From a checkpoint of a small self-supervised image encoder.
Model: 32-pixel images, arch perceiver, layers 12.
Training: 11300 steps, batches of 128.
Data: trained on rendered scenes of toy objects such as cars, trees, mugs and chairs, 195000 training examples, 7.4 epochs.
Rows from block 8 of a small self-supervised image encoder, named by matrix and row number. Rows with one number belong to one neuron. Each number is 50 + 12 x the weight over its row's rms, rounded and kept within 0 to 99. All counts start at 0.
After each neuron's rows are labels from the 100 images, of 14976, where the neuron reaches its highest value: "strongest on" is what is common among them. Only what is clearly more common there than usual is listed. The data: rendered scenes of toy objects such as cars, trees, mugs and chairs.
# fc1: MLP up (model.blocks.8.mlp.fc1.weight, 640x160), inputs 0-159
# fc2: MLP down (model.blocks.8.mlp.fc2.weight, 160x640, transposed), outputs 0-159

fc1.574:46 59 43 62 42 71 32 59 46 37 48 65 58 35 49 64 57 59 44 42 43 52 40 60 64 50 32 58 39 88 40 43 43 39 46 52 30 35 59 42 41 59 59 54 62 20 46 39 47 43 67 60 19 61 27 64 33 48 35 42 42 57 60 53 57 56 68 35 48 58 54 44 55 81 65 57 29 43 33 61 63 70 49 66 57 52 52 54 45 69 58 58 59 74 39 39 51 45 55 49 51 50 58 38 43 47 54 76 57 67 69 61 51 57 47 26 50 72 55 44 45 49 61 50 55 40 67 65 38 42 56 34 35 54 39 53 34 54 58 50 34 53 54 61 39 41 25 44 54 46 37 60 33 53 55 34 61 48 40 55
fc2.574:61 60 29 68 32 45 56 55 59 59 67 62 62 29 55 45 57 42 45 59 44 52 44 56 63 20 44 63 38 62 52 42 29 48 35 61 53 35 30 61 63 70 70 42 52 58 71 62 38 41 50 52 31 58 46 47 57 45 63 27 50 51 44 84 35 45 49 51 28 53 65 56 68 54 50 56 45 48 69 57 46 43 44 59 48 60 42 43 52 71 51 49 29 46 61 58 55 61 66 53 43 52 45 45 36 47 46 53 28 48 68 53 63 45 52 57 52 63 49 40 37 57 58 33 47 53 40 71 59 50 54 45 43 72 79 51 47 44 43 58 20 58 38 50 50 58 46 59 39 24 56 29 59 52 75 38 62 73 63 65
strongest on: black object

fc1.150:56 51 59 52 45 56 47 49 68 46 48 67 44 57 62 54 52 37 47 54 53 56 54 51 65 54 44 70 48 41 47 73 53 61 69 71 54 29 48 36 41 37 26 34 62 40 52 51 57 31 50 65 26 46 52 48 61 46 41 41 64 36 49 63 53 42 55 68 44 39 41 50 69 38 55 64 78 54 70 40 33 46 38 54 58 48 48 62 58 47 70 41 57 34 35 42 51 48 56 47 30 62 28 75 33 72 42 68 46 60 57 67 39 61 22 51 46 56 51 56 54 55 50 57 49 49 56 48 39 45 65 58 59 61 34 28 47 48 34 37 67 40 45 44 61 40 34 58 44 39 78 59 42 29 74 50 64 32 27 26
fc2.150:23 37 52 67 49 50 51 43 44 73 69 53 48 36 40 57 56 47 52 41 55 69 47 47 47 33 68 45 52 50 43 47 51 06 39 62 43 44 18 44 34 52 52 48 51 49 52 50 46 62 47 87 38 45 58 45 54 56 82 48 39 52 52 44 63 58 49 62 49 39 42 80 49 54 23 68 58 59 48 48 60 47 47 56 49 48 47 66 41 65 36 68 36 52 37 57 61 47 43 41 50 47 50 57 80 91 43 55 53 58 48 56 45 51 53 38 50 43 50 47 50 47 47 37 47 48 35 50 51 53 81 65 23 61 68 50 40 47 45 44 65 51 45 33 51 60 54 75 52 60 48 60 46 51 43 64 54 51 34 49
strongest on: green object; its colour: green; light from behind the camera

fc1.616:50 34 33 40 65 44 45 51 38 71 37 47 41 55 52 50 63 57 20 56 52 47 55 54 57 64 53 47 72 66 48 71 63 36 61 35 33 59 46 62 77 78 63 56 70 40 70 54 42 53 35 45 39 50 50 58 40 61 56 58 63 44 44 39 46 36 57 65 38 69 46 48 57 46 38 43 34 60 71 33 37 54 64 55 48 29 50 48 68 47 39 73 51 41 55 44 41 57 34 44 53 61 41 56 44 27 45 50 56 52 63 44 51 55 47 53 48 59 49 62 50 53 45 64 28 46 50 34 23 53 38 71 49 34 57 46 38 43 27 38 65 39 59 52 29 55 41 66 42 63 39 84 49 73 45 35 48 38 64 56
fc2.616:36 59 52 36 47 46 51 35 59 60 45 36 50 70 59 44 46 33 51 37 52 22 30 45 52 50 47 66 52 63 40 47 41 39 31 46 62 64 72 37 51 36 52 54 57 49 53 30 47 24 44 72 53 50 56 35 50 41 58 44 69 62 50 26 56 30 35 61 50 29 66 48 53 47 56 47 63 56 43 51 24 49 67 49 53 52 45 38 61 42 34 68 74 58 67 40 65 28 29 31 58 43 59 53 06 47 52 60 45 53 46 40 64 40 49 49 73 52 34 44 55 67 50 64 58 31 53 60 39 51 56 62 49 47 41 38 38 38 45 51 74 60 57 58 46 55 37 51 40 42 36 39 39 59 67 41 42 33 47 60
strongest on: black object; its colour: black

fc1.636:52 81 75 61 40 62 27 43 42 48 34 61 54 38 54 65 57 44 32 33 68 54 32 62 39 69 71 55 46 67 28 44 47 60 56 53 30 49 32 44 19 46 63 53 42 83 32 59 40 44 62 56 37 60 52 44 47 40 65 44 39 35 44 51 60 70 53 36 71 34 57 44 57 50 49 61 56 45 37 40 51 55 54 38 38 54 37 62 38 39 48 62 57 69 46 61 51 57 70 53 61 55 59 39 23 39 67 44 41 62 54 56 37 50 37 60 64 46 40 61 31 53 59 53 36 62 48 70 59 53 60 41 49 39 50 54 37 43 60 65 61 47 41 75 41 40 43 64 51 43 53 32 52 63 45 26 38 52 42 48
fc2.636:69 49 41 57 68 41 53 40 46 46 49 41 52 33 52 49 55 43 56 60 43 58 35 49 57 42 72 48 60 22 41 40 63 44 40 67 33 45 40 34 51 46 33 56 57 74 48 48 50 50 77 50 18 46 29 53 64 57 53 40 54 66 61 50 45 65 52 52 47 48 48 40 56 43 75 59 40 54 72 49 39 50 61 47 52 57 50 38 63 72 54 60 10 49 46 60 47 54 62 49 48 33 57 64 57 58 51 43 44 66 30 39 59 43 78 45 31 56 54 41 50 58 62 54 44 47 55 54 54 50 38 43 29 48 54 36 70 62 44 46 15 57 67 71 52 60 36 67 17 37 41 55 43 39 63 38 59 61 54 46
strongest on: count: one

fc1.94:53 55 38 45 40 31 44 53 37 32 60 37 51 66 74 42 50 38 53 51 23 34 62 69 39 47 53 55 70 41 41 50 45 61 47 39 55 49 54 41 81 52 67 64 46 67 47 41 44 63 52 35 56 60 44 52 45 45 43 37 35 31 50 67 47 59 57 48 64 52 66 30 48 54 39 56 60 53 55 46 49 42 30 61 67 47 47 36 44 47 48 67 37 31 34 58 34 55 48 55 68 57 50 74 48 47 58 31 42 42 56 68 30 57 46 37 46 55 69 67 43 43 66 34 63 46 19 52 60 61 71 60 25 54 37 60 55 88 52 65 39 49 35 44 61 46 48 56 34 43 53 55 47 41 51 46 26 42 48 71
fc2.94:67 45 54 40 65 47 37 49 47 65 72 56 59 63 46 44 58 32 33 47 58 57 63 41 68 65 48 40 58 72 53 40 61 58 43 43 52 28 49 35 57 37 46 67 48 54 56 54 47 48 49 45 49 50 45 54 58 55 55 74 60 61 38 44 31 19 57 58 29 40 61 57 45 44 47 20 39 37 50 57 59 57 56 46 50 45 45 56 41 63 32 42 59 75 53 38 38 52 24 24 55 50 59 36 57 35 21 75 48 90 33 53 61 52 28 30 67 38 36 47 52 59 56 49 58 59 70 57 34 50 34 59 42 50 59 51 55 29 45 60 38 57 45 33 51 60 46 56 50 39 53 47 60 69 41 58 54 50 38 54
strongest on: black object; its colour: black

fc1.572:58 52 61 55 48 42 32 29 52 51 58 44 56 46 54 55 52 54 38 61 60 58 56 38 55 48 61 55 64 44 51 44 59 57 53 45 58 60 64 60 29 51 45 52 48 50 52 77 55 48 18 55 58 38 66 48 31 50 30 67 42 39 40 44 41 31 43 50 50 57 59 52 53 64 63 77 54 42 38 41 41 39 50 43 63 45 64 60 50 58 42 36 54 58 56 40 21 48 63 43 41 45 37 27 41 58 42 51 42 32 48 49 27 48 33 29 56 55 62 55 43 39 64 65 61 48 58 42 57 47 61 58 46 51 56 13 56 53 65 30 44 52 60 69 75 81 30 61 61 73 35 34 79 57 53 59 65 50 71 41
fc2.572:34 34 67 54 55 46 55 65 47 58 66 49 46 38 33 64 39 29 47 78 63 56 61 53 64 44 46 44 53 53 60 70 40 60 42 40 50 51 59 52 65 42 74 62 57 23 45 21 53 59 54 46 93 51 49 74 71 52 43 37 50 51 54 53 49 60 58 51 71 52 44 42 45 52 54 53 54 46 50 47 56 52 56 68 43 47 47 62 33 37 21 52 30 31 63 65 59 42 36 56 50 71 51 45 48 34 54 46 44 51 46 67 41 56 56 63 58 60 51 49 32 50 61 44 48 44 64 58 59 48 46 33 71 54 55 32 42 58 61 57 73 63 50 46 71 47 42 24 24 33 40 71 35 41 42 42 51 47 37 50
strongest on: count: one; its colour: black

fc1.335:73 48 61 41 47 45 40 28 51 58 43 44 53 47 50 49 65 51 72 73 49 35 56 40 73 46 49 49 18 43 25 39 62 64 42 72 51 48 69 32 55 41 43 72 66 74 40 42 33 62 45 55 57 24 55 36 58 49 55 51 37 49 41 49 49 46 51 36 46 48 39 55 44 35 54 53 55 47 63 42 51 36 50 37 38 53 51 50 59 69 56 47 47 49 23 57 66 48 58 36 68 46 42 42 69 65 57 43 39 27 53 42 55 60 39 52 50 38 45 47 65 54 67 37 35 58 61 40 42 58 71 50 57 65 42 49 47 32 52 26 46 64 58 69 33 26 61 22 61 56 50 51 55 34 52 69 55 41 76 59
fc2.335:45 49 45 44 48 55 59 73 42 44 15 38 39 49 29 55 50 62 45 65 50 56 36 60 34 52 47 56 58 32 58 34 51 44 57 57 62 60 61 41 60 33 47 41 41 56 72 61 56 49 39 54 68 54 49 66 44 51 61 15 48 54 54 78 60 29 46 40 60 39 37 55 57 50 65 73 41 68 49 39 51 43 52 69 50 40 59 58 44 50 48 48 43 38 55 48 60 52 41 65 41 45 43 65 52 34 72 57 63 38 48 53 67 31 50 69 63 33 33 40 55 65 24 44 36 42 28 20 61 45 42 39 46 83 42 36 51 50 54 55 54 66 48 55 27 47 54 45 34 34 51 35 51 45 48 58 37 32 57 54
strongest on: green object; its colour: green

fc1.147:37 69 57 60 60 38 37 48 57 59 40 60 37 34 59 69 44 56 34 24 31 60 53 44 64 39 41 54 54 47 37 51 41 55 21 34 59 67 65 49 52 48 40 70 57 49 39 28 39 61 71 62 56 71 32 72 48 52 65 43 58 30 63 48 46 58 42 54 33 45 55 25 64 46 50 62 58 52 56 61 57 45 41 28 45 61 43 72 54 56 60 60 55 57 57 57 48 19 49 44 59 62 37 52 52 51 51 56 37 61 67 62 38 42 29 57 48 54 60 52 59 39 58 73 41 57 35 69 43 53 53 61 61 71 43 41 54 63 49 39 40 50 55 24 35 36 50 23 33 71 51 50 45 41 60 40 45 34 34 61
fc2.147:63 53 38 44 47 39 38 43 50 57 41 57 42 43 53 59 56 74 25 39 38 47 58 37 63 52 75 58 55 55 53 63 77 42 48 76 53 49 61 57 62 44 51 70 45 53 43 22 47 50 31 56 44 38 51 50 49 69 47 51 58 56 54 52 32 51 49 48 63 34 73 30 50 52 61 60 72 45 42 60 37 62 38 74 37 36 60 42 39 54 33 39 50 51 43 43 77 21 24 67 44 58 44 61 63 61 39 57 41 42 63 45 31 61 44 70 48 64 62 32 55 55 57 65 54 46 62 61 63 49 67 30 60 58 49 46 50 37 47 29 59 61 53 33 76 38 59 68 50 29 35 58 52 58 57 49 50 58 59 45
strongest on: green object

fc1.605:41 51 56 46 57 57 38 78 63 46 44 33 46 27 76 44 42 52 41 41 52 50 35 59 41 55 56 47 50 50 55 50 59 49 32 43 45 64 43 48 37 47 60 54 20 34 54 60 62 47 45 51 59 57 52 51 49 21 42 77 78 47 33 63 42 36 48 51 64 69 54 33 60 47 55 64 37 39 38 34 42 64 34 39 55 64 45 76 56 65 57 76 51 33 69 42 36 51 41 50 50 40 47 53 49 55 57 69 66 42 49 38 51 45 50 43 45 75 61 48 57 58 76 47 51 60 61 55 37 53 54 43 40 37 44 57 61 59 18 70 33 46 47 28 43 53 66 41 45 25 62 63 40 57 57 53 62 70 62 49
fc2.605:49 59 49 61 39 46 57 53 54 54 45 45 40 42 55 55 56 45 46 45 51 29 54 34 42 61 48 61 60 36 64 43 66 18 50 77 56 56 51 45 65 64 39 79 52 34 60 42 51 53 56 69 53 33 39 60 51 51 48 31 46 51 48 63 42 57 52 55 45 47 37 65 45 47 36 44 58 64 50 53 48 47 43 76 56 33 45 56 57 44 34 78 44 34 58 63 34 69 70 44 49 44 58 56 46 97 43 52 42 45 65 49 52 54 60 58 44 31 45 35 24 44 80 69 43 56 57 25 47 48 39 28 34 54 33 53 59 39 53 43 65 55 56 28 55 49 47 70 52 64 29 49 49 51 55 44 47 43 59 74
strongest on: green object; its colour: green

fc1.329:53 44 62 27 53 34 49 55 65 79 49 65 58 42 37 66 54 44 50 50 73 54 50 34 55 54 48 68 42 67 47 54 70 40 44 24 68 49 46 40 78 66 56 48 31 62 75 43 42 53 44 45 58 35 23 57 36 59 41 45 62 38 62 48 62 43 46 44 40 38 32 66 40 67 49 49 45 29 38 50 47 20 38 41 47 55 47 44 43 61 45 40 39 54 70 56 49 37 48 63 44 48 30 42 22 61 58 54 41 59 58 49 55 32 42 50 34 34 54 64 63 75 70 40 47 37 47 53 58 57 59 41 50 58 27 47 42 70 62 46 60 59 65 61 57 41 45 38 66 51 60 30 55 43 61 48 59 53 37 63
fc2.329:64 59 48 48 37 57 47 59 59 49 72 22 52 32 44 57 46 52 55 29 60 17 62 38 47 75 54 48 54 53 50 35 38 50 50 61 32 83 63 49 61 40 70 38 53 58 58 69 47 43 76 53 53 53 57 40 28 53 46 44 55 64 44 63 71 63 59 19 51 44 52 36 55 44 36 62 51 41 49 52 44 50 53 41 82 58 39 56 40 39 51 62 44 52 62 70 56 46 57 61 38 47 47 54 47 61 56 50 36 51 64 57 49 41 56 47 62 27 70 44 58 45 64 55 39 58 48 58 53 43 59 58 73 72 47 37 40 27 61 27 59 42 40 46 35 62 38 28 39 34 44 67 47 43 34 61 52 51 48 62
strongest on: green object; its colour: green

fc1.272:52 56 55 25 64 44 66 42 48 57 53 51 54 32 53 48 23 46 42 58 30 73 56 62 42 40 39 72 41 45 40 56 29 49 38 38 40 40 42 66 74 48 31 79 57 71 34 34 33 45 49 56 63 52 50 65 51 59 74 42 76 39 54 52 71 45 62 36 52 22 46 28 57 34 62 63 48 57 37 48 68 59 72 55 58 47 35 74 44 53 52 44 56 59 47 52 62 42 70 49 56 59 41 62 52 60 58 58 39 56 64 67 36 58 31 61 31 49 42 49 42 49 49 51 33 47 44 48 35 38 82 42 47 48 48 43 51 53 54 37 43 59 39 54 52 44 55 60 45 53 53 50 26 24 38 57 45 43 45 55
fc2.272:56 37 54 47 45 54 48 66 45 32 61 45 70 52 74 57 52 26 08 33 37 36 68 51 58 53 69 65 60 33 56 43 59 47 41 60 55 47 59 47 61 60 58 39 45 48 60 24 52 47 56 60 52 37 53 49 56 52 30 50 48 49 60 52 49 38 59 50 64 46 55 45 42 45 43 47 65 47 59 51 64 36 48 63 53 44 44 61 55 50 48 62 69 49 62 53 62 53 43 64 40 44 33 51 29 58 29 66 73 39 31 33 48 58 39 74 40 57 22 43 46 56 46 44 49 52 24 31 58 37 26 59 20 70 62 52 34 46 52 42 46 56 33 58 58 50 44 50 47 42 62 62 68 53 45 19 47 43 53 71
strongest on: green object

fc1.637:55 68 63 39 58 37 39 51 34 50 71 51 37 71 30 61 68 46 75 53 41 49 59 25 57 51 48 63 44 52 44 52 28 50 44 50 48 64 50 56 51 51 42 58 53 53 33 49 57 50 57 38 37 56 55 44 51 55 44 55 74 65 29 64 60 45 51 47 52 48 43 72 58 36 56 72 52 39 52 52 49 55 50 30 27 21 47 77 36 29 60 52 39 31 35 51 35 57 46 43 51 62 29 50 49 63 13 72 59 57 53 54 42 57 68 40 41 58 59 55 29 62 60 51 32 43 56 62 62 53 52 56 48 71 53 51 43 37 43 26 59 55 45 58 59 46 55 71 70 45 38 42 46 59 48 43 73 54 46 25
fc2.637:39 31 65 49 62 50 62 48 40 68 74 59 55 60 39 58 55 65 37 34 52 42 51 49 49 63 62 60 47 66 56 50 49 42 57 49 48 38 57 46 61 47 37 62 46 44 56 58 60 42 31 43 77 85 48 47 46 43 36 43 51 52 69 47 40 55 45 40 37 66 60 35 48 36 32 41 46 53 52 44 59 52 56 75 47 58 69 63 55 54 67 69 70 33 55 37 35 44 50 64 40 55 22 50 58 77 56 57 32 58 75 62 44 67 24 46 44 44 33 58 45 33 50 45 13 50 46 32 36 36 34 42 45 76 57 35 45 65 59 47 37 54 61 39 50 42 47 45 41 41 64 61 53 48 51 57 52 64 41 41
strongest on: green object; its colour: green

fc1.82:53 40 49 49 65 68 60 39 50 70 63 46 41 49 50 63 60 52 58 72 54 52 23 45 65 58 48 32 31 67 34 36 74 47 55 34 47 52 32 65 78 55 59 47 36 48 51 60 18 58 51 53 46 53 43 35 38 65 43 68 58 46 56 65 64 61 59 54 27 39 62 53 38 61 53 51 63 56 53 52 47 29 69 54 42 70 60 57 59 71 54 49 47 45 43 65 43 52 31 74 45 56 42 40 36 49 67 54 42 35 31 42 32 36 54 59 53 44 22 35 38 38 50 39 54 36 68 34 43 41 49 48 59 46 54 48 70 35 59 73 54 53 41 37 65 32 55 41 53 60 39 27 59 55 34 36 52 55 58 47
fc2.82:74 53 61 60 41 55 48 49 65 52 55 54 41 43 72 61 52 63 43 55 61 67 82 52 55 64 59 61 62 78 46 59 52 69 54 61 56 41 38 27 58 49 60 58 24 57 51 63 61 67 58 42 61 44 60 59 62 70 34 68 66 62 42 55 47 43 51 46 63 62 42 58 55 62 24 50 65 29 44 40 48 51 48 80 47 44 56 50 51 62 45 44 44 29 45 21 47 32 39 37 58 51 49 44 49 52 43 45 72 45 52 48 52 74 26 50 48 68 66 29 38 54 48 56 37 44 43 55 48 49 59 26 71 37 70 33 32 42 57 53 59 54 52 39 56 51 55 64 59 22 33 54 47 42 65 46 56 43 56 51
strongest on: light from behind the scene

fc1.149:45 57 63 73 59 57 50 39 57 37 61 46 28 47 35 46 59 57 63 43 50 45 67 55 62 36 60 65 45 52 49 33 63 38 37 39 48 30 49 49 54 62 52 56 31 58 55 68 54 39 30 59 61 56 57 22 40 40 49 44 52 43 52 53 47 36 54 24 48 60 39 67 35 70 61 56 70 56 63 48 32 60 71 49 60 63 62 40 29 50 51 61 52 40 41 60 40 31 55 53 46 34 49 50 31 38 53 56 43 46 50 56 65 56 44 09 40 47 37 55 37 38 69 65 42 43 68 72 64 63 50 44 73 55 35 33 60 48 58 48 56 48 64 59 57 53 42 38 38 36 29 64 52 50 65 50 28 34 46 78
fc2.149:52 43 37 49 66 41 55 55 64 60 44 41 46 52 25 37 48 50 44 42 65 35 55 44 64 53 27 63 68 40 61 61 55 51 57 46 49 71 49 51 40 39 54 53 54 46 39 57 57 40 43 37 53 56 45 38 69 56 56 70 46 38 57 39 32 52 52 27 33 50 55 58 71 65 48 42 44 58 41 39 47 51 52 50 67 64 56 55 38 50 59 56 64 44 72 47 35 45 61 49 48 51 42 40 64 60 15 46 59 32 46 38 55 39 19 44 38 35 47 56 37 52 37 40 62 53 75 53 66 42 54 37 53 86 38 44 44 14 58 54 58 45 32 56 46 49 30 36 30 24 60 54 46 74 28 61 52 57 34 54
strongest on: black object

fc1.200:35 61 47 43 67 46 57 35 53 53 38 49 50 42 68 54 50 44 71 42 58 69 48 41 45 61 60 44 63 54 44 26 54 28 41 48 53 41 27 34 41 62 60 55 42 40 52 74 56 28 49 69 45 67 25 22 49 43 62 68 44 46 49 61 50 53 51 40 47 53 74 79 55 69 48 36 58 43 44 64 57 64 52 61 38 54 60 32 49 67 46 50 53 62 37 43 51 25 45 44 43 59 32 34 55 74 27 56 51 49 51 43 29 49 55 61 38 44 63 39 71 62 58 65 51 38 69 42 31 49 38 62 57 40 65 40 52 49 61 39 68 50 62 49 36 50 74 54 52 56 57 45 48 41 37 38 70 41 44 26
fc2.200:53 32 48 47 58 47 58 48 62 68 63 48 44 60 48 55 44 46 33 51 50 50 62 52 59 59 54 27 42 73 55 36 73 57 66 46 40 37 51 53 55 39 59 55 48 47 56 57 35 62 69 39 61 46 62 55 42 74 50 48 55 71 30 54 63 66 46 23 44 57 40 38 46 61 62 53 70 43 41 25 39 67 32 36 53 60 51 58 51 37 58 51 68 40 63 37 44 66 57 49 48 62 59 71 47 35 33 48 54 65 39 63 77 61 60 44 42 76 48 35 44 51 56 72 48 56 70 29 58 50 65 39 42 56 50 41 61 43 51 43 64 47 65 49 45 85 35 43 39 34 33 69 65 68 54 40 48 47 52 27
strongest on: light from behind the scene

fc1.538:52 30 73 22 57 67 35 63 48 57 54 43 43 49 58 54 49 58 42 45 39 61 33 23 46 63 48 35 45 53 67 45 60 59 52 30 34 46 55 47 59 65 40 52 39 66 47 63 48 32 56 54 72 40 42 47 47 55 34 72 62 46 34 41 57 38 51 48 57 41 51 28 50 58 65 39 61 71 55 63 59 37 32 26 66 33 47 50 61 54 59 43 81 46 65 51 26 41 42 45 29 55 42 44 70 64 50 52 29 69 47 66 53 37 49 22 50 30 51 53 42 50 61 59 65 60 47 89 54 68 38 57 49 38 43 57 57 55 54 55 44 40 54 68 44 43 36 43 52 44 58 54 47 59 39 42 42 36 62 55
fc2.538:49 60 51 50 36 45 46 38 49 53 62 53 34 28 66 66 60 55 54 53 56 52 52 56 57 54 44 80 57 58 54 48 49 48 51 44 47 33 25 61 72 35 63 70 61 54 58 56 62 52 56 50 61 39 25 38 50 41 46 37 41 45 43 73 46 74 58 51 62 72 51 91 55 43 53 31 64 38 46 32 28 76 58 56 45 47 48 35 67 42 32 75 51 51 68 61 46 50 55 62 48 45 54 55 73 58 65 36 49 19 46 50 50 34 51 57 56 42 45 55 68 65 41 49 40 38 47 62 53 62 61 35 46 50 38 46 62 76 56 38 53 53 43 43 33 65 50 56 45 55 55 48 46 71 55 39 57 71 32 59
strongest on: count: one

fc1.79:72 54 53 49 44 41 38 47 57 35 64 67 41 48 49 38 41 29 50 44 38 59 53 58 70 68 52 55 45 63 45 61 35 35 25 44 71 38 43 76 59 57 41 53 52 58 31 71 32 30 49 63 32 75 49 44 60 40 58 44 46 57 67 49 55 38 51 58 52 66 55 63 62 68 54 43 37 61 39 65 64 38 44 41 44 62 60 50 48 43 28 50 51 46 63 63 36 61 72 52 40 55 26 35 27 50 48 46 55 61 53 63 49 46 44 28 55 35 48 39 68 55 46 42 52 72 39 61 68 60 61 55 73 51 66 62 39 51 39 35 52 30 38 39 40 47 54 46 45 51 28 35 26 68 57 65 53 51 67 41
fc2.79:49 35 57 43 47 55 66 56 46 57 56 48 51 60 43 59 56 51 47 49 54 71 49 42 43 42 59 55 69 56 44 44 40 48 44 42 27 70 43 56 57 26 47 47 47 74 58 57 50 54 47 46 63 44 19 49 59 51 42 62 49 57 50 58 32 41 44 55 67 41 81 47 72 46 59 34 42 58 36 58 57 57 68 68 57 52 52 54 41 39 39 37 54 46 43 46 70 10 50 55 61 52 71 52 79 43 49 48 43 38 61 41 75 53 21 47 55 68 68 79 35 59 64 47 47 87 60 68 53 49 50 70 65 66 37 40 48 58 55 48 55 51 38 63 43 61 52 46 48 57 44 53 47 36 64 74 48 46 61 43
strongest on: count: one

fc1.595:63 47 68 66 54 60 50 30 51 54 57 37 45 54 36 51 43 60 61 36 31 36 58 71 65 55 36 54 61 61 39 45 53 33 40 43 49 16 62 51 60 36 36 59 60 61 55 73 62 57 55 41 44 53 40 52 55 39 47 51 47 50 48 42 60 56 53 35 28 32 49 40 55 42 62 62 67 53 41 57 76 69 45 30 71 53 52 46 49 32 53 48 56 63 29 34 30 69 55 74 43 61 42 49 37 19 31 44 73 36 48 56 68 39 39 47 27 49 36 66 60 48 67 59 65 52 80 68 40 61 44 35 45 58 41 58 56 57 44 56 39 41 51 65 51 56 59 51 56 50 37 53 42 36 58 55 36 56 65 57
fc2.595:63 44 42 73 44 57 35 50 55 60 51 53 49 42 58 59 49 39 50 34 54 46 58 51 48 63 62 49 58 71 53 53 49 59 42 60 58 27 34 39 19 48 51 47 51 57 60 53 60 74 42 34 30 32 28 75 31 52 40 65 36 43 37 46 43 37 35 69 36 61 66 63 56 45 62 49 48 60 62 58 61 33 38 76 72 24 58 29 32 62 38 44 52 40 44 43 71 42 34 47 63 68 45 41 42 46 44 46 32 31 50 46 49 39 58 59 58 48 54 66 27 34 53 43 43 54 66 48 47 55 52 48 62 59 44 64 34 48 42 59 35 40 55 58 74 34 54 46 44 55 43 50 41 42 60 52 37 77 59 74
strongest on: black object; its colour: black

fc1.57:41 68 60 80 19 60 45 40 66 43 75 61 44 47 36 53 30 29 67 43 65 42 44 54 57 45 37 65 57 52 60 41 58 56 52 37 64 30 37 46 36 50 57 38 59 35 40 73 60 42 51 51 40 61 41 50 36 34 52 50 45 41 74 40 39 40 45 35 64 36 62 37 67 37 51 51 32 29 49 65 56 44 44 58 64 50 45 49 48 59 66 57 41 63 33 52 35 60 44 62 69 55 47 41 40 34 43 61 32 49 50 56 58 34 62 34 32 72 48 63 39 37 58 60 78 47 77 74 60 50 39 33 51 64 45 46 58 52 47 64 44 61 58 72 44 53 52 61 53 58 36 47 45 46 46 43 36 35 40 56
fc2.57:61 42 34 47 28 35 54 41 67 46 60 63 50 46 57 51 53 32 30 56 47 62 57 52 67 37 59 71 61 42 33 56 52 32 42 60 53 45 44 37 47 49 59 48 45 43 68 58 58 55 41 42 69 69 49 53 32 63 53 53 49 43 52 86 32 65 48 27 46 47 48 32 60 47 38 57 57 37 30 33 47 29 52 45 54 49 29 62 72 65 40 58 51 39 49 41 31 71 53 52 56 57 42 26 33 17 39 54 52 50 49 72 41 56 55 64 53 43 74 38 31 42 52 61 36 58 59 52 45 55 54 44 27 62 34 52 44 38 56 51 36 53 39 54 39 52 50 34 35 30 42 59 48 52 28 36 62 70 40 43
strongest on: black object

fc1.473:64 62 43 49 57 41 28 51 44 44 54 42 45 73 41 65 54 49 45 48 55 57 53 33 56 55 49 63 57 69 36 52 52 45 36 34 64 57 68 61 56 25 60 56 47 60 36 40 77 59 62 59 45 53 26 19 40 48 54 54 66 51 53 63 40 45 63 51 42 59 59 51 40 52 49 57 42 43 42 48 41 59 60 36 39 42 33 55 41 50 47 41 30 46 73 52 61 59 78 42 37 63 62 42 53 70 56 36 29 44 42 53 40 50 36 38 82 72 22 36 68 28 52 70 45 57 71 46 49 53 62 53 35 39 41 69 56 39 50 59 64 53 37 68 36 47 44 60 79 56 40 43 29 44 47 43 55 55 38 47
fc2.473:28 39 45 63 39 58 45 42 58 32 48 63 74 55 42 57 50 40 63 70 37 53 56 67 56 59 35 56 49 56 59 56 48 38 47 46 62 36 44 65 66 62 60 53 45 46 49 49 39 61 68 33 41 29 58 66 53 22 56 48 40 49 64 62 53 72 53 34 46 36 57 42 49 28 58 27 62 28 57 50 68 47 30 67 61 51 46 66 59 78 48 49 54 69 35 50 22 23 50 62 39 55 69 54 72 61 54 50 73 37 46 56 31 57 53 47 58 39 51 63 64 41 35 36 46 45 41 57 47 52 65 46 57 35 42 52 63 53 44 63 58 43 44 58 70 65 56 62 60 24 43 52 57 50 35 61 60 36 63 55
strongest on: count: one